Rows from block 4 of the image encoder of a small contrastive image-text model, named by matrix and row number. Rows with one number belong to one neuron. Each number is 200 + 30 x the weight over its row's rms, rounded and kept within 0 to 999. All counts start at 0.
After each neuron's rows are labels from the 100 images, of 14848, where the neuron reaches its largest size: "top examples" is what is common among them. Only what is clearly more common there than usual is listed. The data: small charts drawn from random numbers. In brackets: how many of the 100.
# u: gMLP up (value half) (encoder.blocks.4.mixer.u.weight, 160x160), inputs 80-159
# v: gMLP up (gate half) (encoder.blocks.4.mixer.v.weight, 160x160), inputs 80-159
# out: gMLP down (encoder.blocks.4.mixer.out.weight, 160x160, transposed), outputs 80-159

u.119,155,217,178,207,164,154,228,227,200,178,153,249,202,196,201,215,176,138,144,186,172,206,200,193,174,154,217,231,268,229,182,156,190,239,227,206,121,176,214,199,238,207,278,181,198,213,169,202,207,197,206,193,218,161,262,204,166,190,218,196,177,226,182,202,248,177,190,200,182,192,200,223,168,228,229,207,194,200,265,202
v.119,236,181,210,129,154,200,263,209,185,253,252,247,197,219,204,219,191,200,232,205,213,227,237,238,215,192,227,162,161,210,179,199,206,143,170,172,202,190,187,218,172,235,202,228,209,196,240,215,186,197,235,188,164,221,150,172,191,162,210,233,253,188,285,182,188,229,191,190,237,168,208,216,210,198,239,175,167,158,148,216
out.119,195,232,155,201,259,181,174,231,183,181,221,207,225,165,197,210,192,217,192,182,165,250,202,136,185,202,169,181,227,175,190,212,167,146,189,213,176,206,177,209,169,167,193,181,194,245,147,214,187,209,193,202,199,236,190,158,210,145,232,180,201,205,241,210,223,182,227,220,183,218,212,198,182,233,187,147,258,202,162,211
top examples: ring chart (80)

u.53,246,170,200,218,193,225,153,224,143,176,187,152,162,195,211,150,177,213,217,199,194,227,201,172,218,211,174,196,178,195,189,134,175,268,180,242,220,218,183,238,191,173,163,181,248,241,158,172,176,212,222,187,222,138,174,257,206,247,188,190,248,166,149,222,215,193,170,198,258,227,247,216,203,173,202,241,210,184,268,172
v.53,136,197,192,187,211,173,153,202,166,171,144,178,193,183,272,209,226,163,191,173,174,234,178,163,219,211,193,219,241,185,172,173,172,192,213,241,180,231,165,202,236,205,233,208,214,262,164,165,231,194,189,202,244,153,217,251,190,252,182,159,251,203,180,237,192,167,227,251,247,208,209,192,225,213,232,258,239,233,256,197
out.53,202,188,209,205,168,231,197,216,233,179,210,194,186,215,243,183,211,166,213,241,188,189,203,231,244,149,175,233,173,201,205,202,201,235,200,177,191,263,199,271,207,226,202,242,180,235,179,174,203,194,240,209,216,205,217,153,181,195,125,203,217,223,233,213,212,147,174,255,227,244,202,210,179,164,184,171,175,232,249,201
top examples: ring chart (81)

u.49,174,174,212,235,243,196,175,211,203,210,220,205,182,244,199,194,176,209,265,248,232,203,210,252,190,192,189,213,164,200,172,197,224,204,226,191,181,223,211,158,267,195,244,174,187,191,174,246,268,184,217,242,197,265,204,247,150,223,192,256,250,164,190,162,187,184,218,215,232,219,231,181,157,184,203,182,227,160,210,198
v.49,266,224,159,209,245,182,238,211,183,198,168,190,168,185,208,162,183,226,224,178,229,206,204,196,225,214,219,235,207,152,198,174,194,171,222,168,170,210,207,235,249,208,190,221,180,200,186,159,213,200,235,208,200,190,165,216,204,235,172,175,194,169,200,229,202,148,234,164,171,233,234,230,209,260,230,229,223,221,225,163
out.49,231,233,237,194,216,186,167,176,193,200,164,273,224,212,255,152,216,193,243,192,207,211,173,177,215,183,155,218,209,211,266,185,189,197,196,232,174,203,231,179,181,204,224,199,223,253,195,194,143,177,142,240,204,150,183,241,201,177,170,210,165,163,194,215,210,177,213,224,192,193,166,194,219,165,209,183,254,172,257,249
top examples: dark theme (100); rising (48); falling (31)

u.153,241,173,226,130,226,195,162,265,201,218,227,133,203,172,181,216,199,153,228,212,184,259,237,240,153,189,174,220,166,195,229,244,183,182,148,208,160,215,198,179,187,185,218,122,223,229,152,170,211,224,204,163,187,257,203,205,177,215,175,205,143,175,168,167,230,177,189,165,140,162,207,206,159,194,225,178,179,194,222,192
v.153,204,209,152,236,242,203,182,186,231,202,223,159,249,208,172,172,191,206,231,233,197,190,206,201,187,221,169,185,136,206,220,239,209,149,204,160,212,189,188,120,196,221,236,172,189,193,263,200,186,187,165,202,209,258,188,164,263,203,234,237,158,188,207,154,198,226,208,168,186,212,163,258,187,197,173,167,128,197,156,173
out.153,220,251,237,231,255,205,194,173,144,144,219,205,222,249,221,172,242,171,183,176,192,211,165,177,176,203,199,185,214,144,215,239,215,164,227,201,189,202,200,185,164,182,202,188,184,195,251,239,179,200,204,210,170,175,195,225,212,225,191,127,180,193,181,184,193,218,206,168,236,223,165,186,206,178,225,236,222,225,153,176
top examples: pie chart (42)

u.105,201,206,186,233,250,218,174,189,180,162,160,256,217,204,271,218,190,182,189,215,247,217,155,207,190,209,150,253,225,177,180,124,179,214,268,220,196,197,199,213,188,198,243,234,185,194,196,198,231,207,244,227,208,217,175,246,193,189,226,153,220,165,171,247,207,213,154,259,197,180,194,204,239,169,191,206,226,230,211,184
v.105,151,251,200,199,224,195,190,205,202,250,202,194,158,197,217,245,184,182,218,228,193,202,202,239,183,207,172,191,234,250,198,212,198,195,207,227,267,230,170,200,209,211,234,223,162,174,160,204,200,210,202,217,246,208,206,195,164,178,194,210,261,255,201,175,194,164,157,206,258,192,191,180,252,218,207,223,164,169,213,203
out.105,158,147,196,172,209,216,219,213,177,208,229,229,244,223,167,220,268,199,175,162,145,197,206,171,156,223,202,205,214,166,187,170,225,175,215,246,184,166,193,214,263,217,231,205,250,227,166,219,126,209,203,209,241,179,184,212,216,250,236,167,184,236,178,160,192,221,191,221,176,212,213,233,232,181,239,213,215,216,203,220
top examples: ring chart (46); pie chart (30)

u.117,199,188,200,194,185,193,224,187,254,184,191,249,200,221,208,240,210,174,230,210,235,194,149,155,240,198,201,254,196,199,165,164,204,261,189,197,161,171,160,212,203,186,151,176,225,226,166,228,198,188,180,199,208,129,205,246,226,227,191,184,191,151,166,215,211,205,227,157,162,249,232,242,190,201,217,242,224,230,241,175
v.117,238,219,198,201,235,224,198,234,210,179,176,218,195,235,235,184,227,155,196,212,233,222,183,195,199,191,167,184,163,202,215,191,145,246,148,236,247,230,157,185,138,183,213,173,203,234,196,192,182,192,162,190,269,192,211,210,244,246,218,205,268,159,229,217,201,158,213,218,206,222,265,163,242,206,206,245,229,172,260,178
out.117,196,236,193,144,196,177,210,258,245,199,221,187,160,226,236,183,179,217,240,250,215,215,204,210,202,233,203,212,165,158,205,219,156,199,228,213,175,245,225,242,165,172,185,229,195,205,188,192,205,249,169,213,245,141,192,157,217,158,242,220,224,209,194,202,176,164,183,207,208,167,154,253,203,236,158,243,170,201,225,171
top examples: ring chart (95)

u.142,162,182,210,180,230,245,188,194,218,151,184,184,187,298,207,207,189,196,230,199,224,189,232,165,220,228,178,216,215,207,224,214,159,133,213,182,208,195,167,169,209,220,264,189,184,151,183,260,168,175,206,209,174,248,188,163,161,189,203,186,201,270,202,213,176,157,149,210,183,214,145,206,205,182,215,208,183,206,201,185
v.142,183,165,170,231,189,202,173,147,209,233,209,208,182,162,224,222,146,191,175,154,200,144,189,145,167,140,225,185,260,206,214,187,191,206,170,187,139,150,235,256,244,247,159,180,186,159,170,248,191,183,230,200,246,170,285,189,173,232,216,189,196,239,107,228,207,231,144,200,160,224,177,199,225,214,243,169,216,204,210,184
out.142,254,153,157,207,180,141,189,175,232,207,247,199,192,204,188,208,237,219,188,203,167,243,145,220,191,186,213,265,225,175,232,246,217,224,233,223,197,240,176,226,176,189,222,175,245,225,206,138,184,245,209,165,239,178,211,213,230,232,204,236,208,187,165,254,228,235,200,230,186,206,205,206,213,160,174,195,198,204,218,189
top examples: rising (34); peak in the middle (34)

u.120,165,190,215,173,188,204,226,237,197,246,247,169,237,226,168,193,183,222,175,195,204,190,221,194,215,233,164,233,163,261,200,246,170,199,187,198,213,191,191,128,217,188,204,158,233,199,246,183,216,225,239,226,225,219,229,178,205,228,196,221,268,234,212,180,291,202,169,209,206,155,155,176,214,234,216,162,141,232,164,195
v.120,189,224,191,194,187,187,231,245,195,132,153,183,189,222,162,181,174,224,199,210,201,199,231,210,146,185,230,168,200,179,249,225,264,230,214,179,195,199,172,165,151,180,180,263,207,172,145,196,226,201,192,171,236,218,218,120,219,198,211,191,209,183,191,212,182,211,159,205,170,215,189,232,131,252,163,153,234,188,206,208
out.120,206,189,143,185,184,218,197,157,267,181,172,235,194,178,143,177,217,184,165,182,205,258,189,214,234,247,199,223,215,198,159,202,213,218,227,180,219,214,233,214,175,241,187,191,213,222,177,223,148,237,202,167,203,163,208,210,152,217,204,169,213,179,163,229,209,185,212,201,207,205,236,207,187,245,188,258,234,229,221,231
top examples: pie chart (40); heat grid (33)

u.25,263,232,222,186,181,187,221,201,161,199,193,225,177,224,175,238,226,253,263,167,174,163,280,168,178,154,237,221,200,171,137,207,161,214,205,197,241,204,211,248,222,184,216,175,184,243,222,234,178,206,220,232,172,231,196,175,270,144,249,242,228,192,209,160,200,233,215,146,222,168,168,204,152,204,256,188,179,220,214,225
v.25,225,221,226,215,204,162,235,173,230,182,192,191,226,236,143,195,217,196,219,216,220,209,170,198,182,229,237,216,197,175,215,275,188,211,185,217,235,212,226,155,212,187,165,190,180,194,222,244,212,181,209,221,185,219,231,162,256,153,176,204,179,169,235,207,194,259,140,182,147,195,166,170,165,206,225,178,234,151,228,271
out.25,231,215,191,181,205,157,202,217,201,213,190,195,186,216,186,156,108,250,218,219,209,166,182,201,192,196,222,195,180,157,186,140,187,189,194,163,119,210,186,203,223,199,270,227,213,178,191,210,200,209,208,165,204,235,163,204,209,187,178,207,195,139,192,195,202,208,182,142,225,173,216,261,143,204,183,215,155,199,160,266
top examples: rising (37); bubble chart (26); scatter plot (26)

u.83,223,165,199,178,192,211,192,157,236,252,223,194,191,239,182,188,204,211,194,225,175,197,196,189,177,226,220,216,185,216,191,150,206,226,177,197,217,255,162,157,138,192,187,162,234,147,101,172,239,129,163,156,164,213,183,178,175,162,190,224,233,204,248,211,220,211,208,181,188,196,223,189,181,182,231,208,169,194,192,218
v.83,211,227,211,235,171,208,287,214,206,230,205,206,212,264,167,205,174,229,234,198,198,216,245,213,171,250,154,182,179,226,199,204,170,174,233,205,201,232,149,160,195,211,127,181,198,171,240,163,154,172,204,223,251,233,194,193,208,185,185,217,189,190,234,225,188,184,164,133,237,181,162,284,184,199,187,175,163,228,196,154
out.83,220,203,221,162,194,204,199,197,227,182,160,253,261,208,215,164,225,240,210,186,244,200,144,209,228,229,213,223,177,140,229,195,126,205,199,220,253,235,202,217,173,180,193,219,253,225,266,194,195,209,211,226,261,177,165,207,226,210,190,193,190,174,158,196,212,220,225,227,163,203,171,136,181,128,205,216,211,205,222,191
top examples: pie chart (75)

u.98,158,176,215,157,204,231,160,248,192,229,244,204,207,198,202,165,165,166,186,164,148,242,220,169,226,181,192,218,198,163,205,196,151,235,206,211,208,198,203,203,167,159,219,183,185,195,212,203,189,224,186,211,250,128,218,187,184,214,220,181,185,245,193,209,219,218,132,261,243,222,157,148,180,127,184,218,195,170,193,198
v.98,208,212,142,229,213,194,231,168,214,208,177,190,190,178,214,227,176,194,129,220,213,178,230,180,198,181,220,240,234,250,228,212,172,192,190,172,164,139,180,227,194,193,237,198,179,195,217,226,190,151,221,197,214,220,243,136,187,203,218,195,211,244,194,216,169,180,251,227,228,212,211,235,222,241,201,165,202,205,242,214
out.98,187,183,105,210,177,175,228,206,173,205,216,171,246,217,189,223,214,239,213,179,194,224,200,149,217,232,221,196,187,158,186,195,219,195,212,212,184,182,202,225,171,270,190,187,189,223,205,231,192,195,173,144,231,194,213,176,184,203,205,160,204,212,203,241,179,161,195,226,155,257,156,207,178,172,199,144,225,227,150,196
top examples: ring chart (69)

u.112,191,184,202,160,202,284,222,205,233,257,171,217,215,227,201,175,242,169,231,148,199,222,128,244,248,225,194,193,183,210,238,201,199,203,229,256,203,229,243,189,177,158,189,198,228,152,255,204,158,195,195,233,145,251,194,209,176,173,218,172,183,184,187,180,148,234,179,180,181,193,191,169,227,207,216,140,207,182,213,193
v.112,214,207,239,191,215,215,218,162,189,207,153,233,191,230,222,201,185,216,205,177,262,162,229,202,148,160,191,175,177,205,236,166,241,135,267,114,194,201,241,268,218,220,206,211,198,157,217,209,191,205,178,195,175,201,183,175,179,110,171,198,225,230,256,208,173,224,256,216,203,208,218,232,228,196,164,182,197,212,146,219
out.112,180,213,246,196,185,203,176,214,228,99,226,232,168,218,161,180,260,213,214,182,201,188,232,179,187,210,196,217,250,190,153,178,230,221,251,236,190,207,180,155,175,208,207,176,161,211,202,212,129,183,164,212,166,167,210,223,244,169,208,182,231,221,187,183,250,194,226,188,148,192,186,178,220,245,166,267,212,244,193,155
top examples: ring chart (83)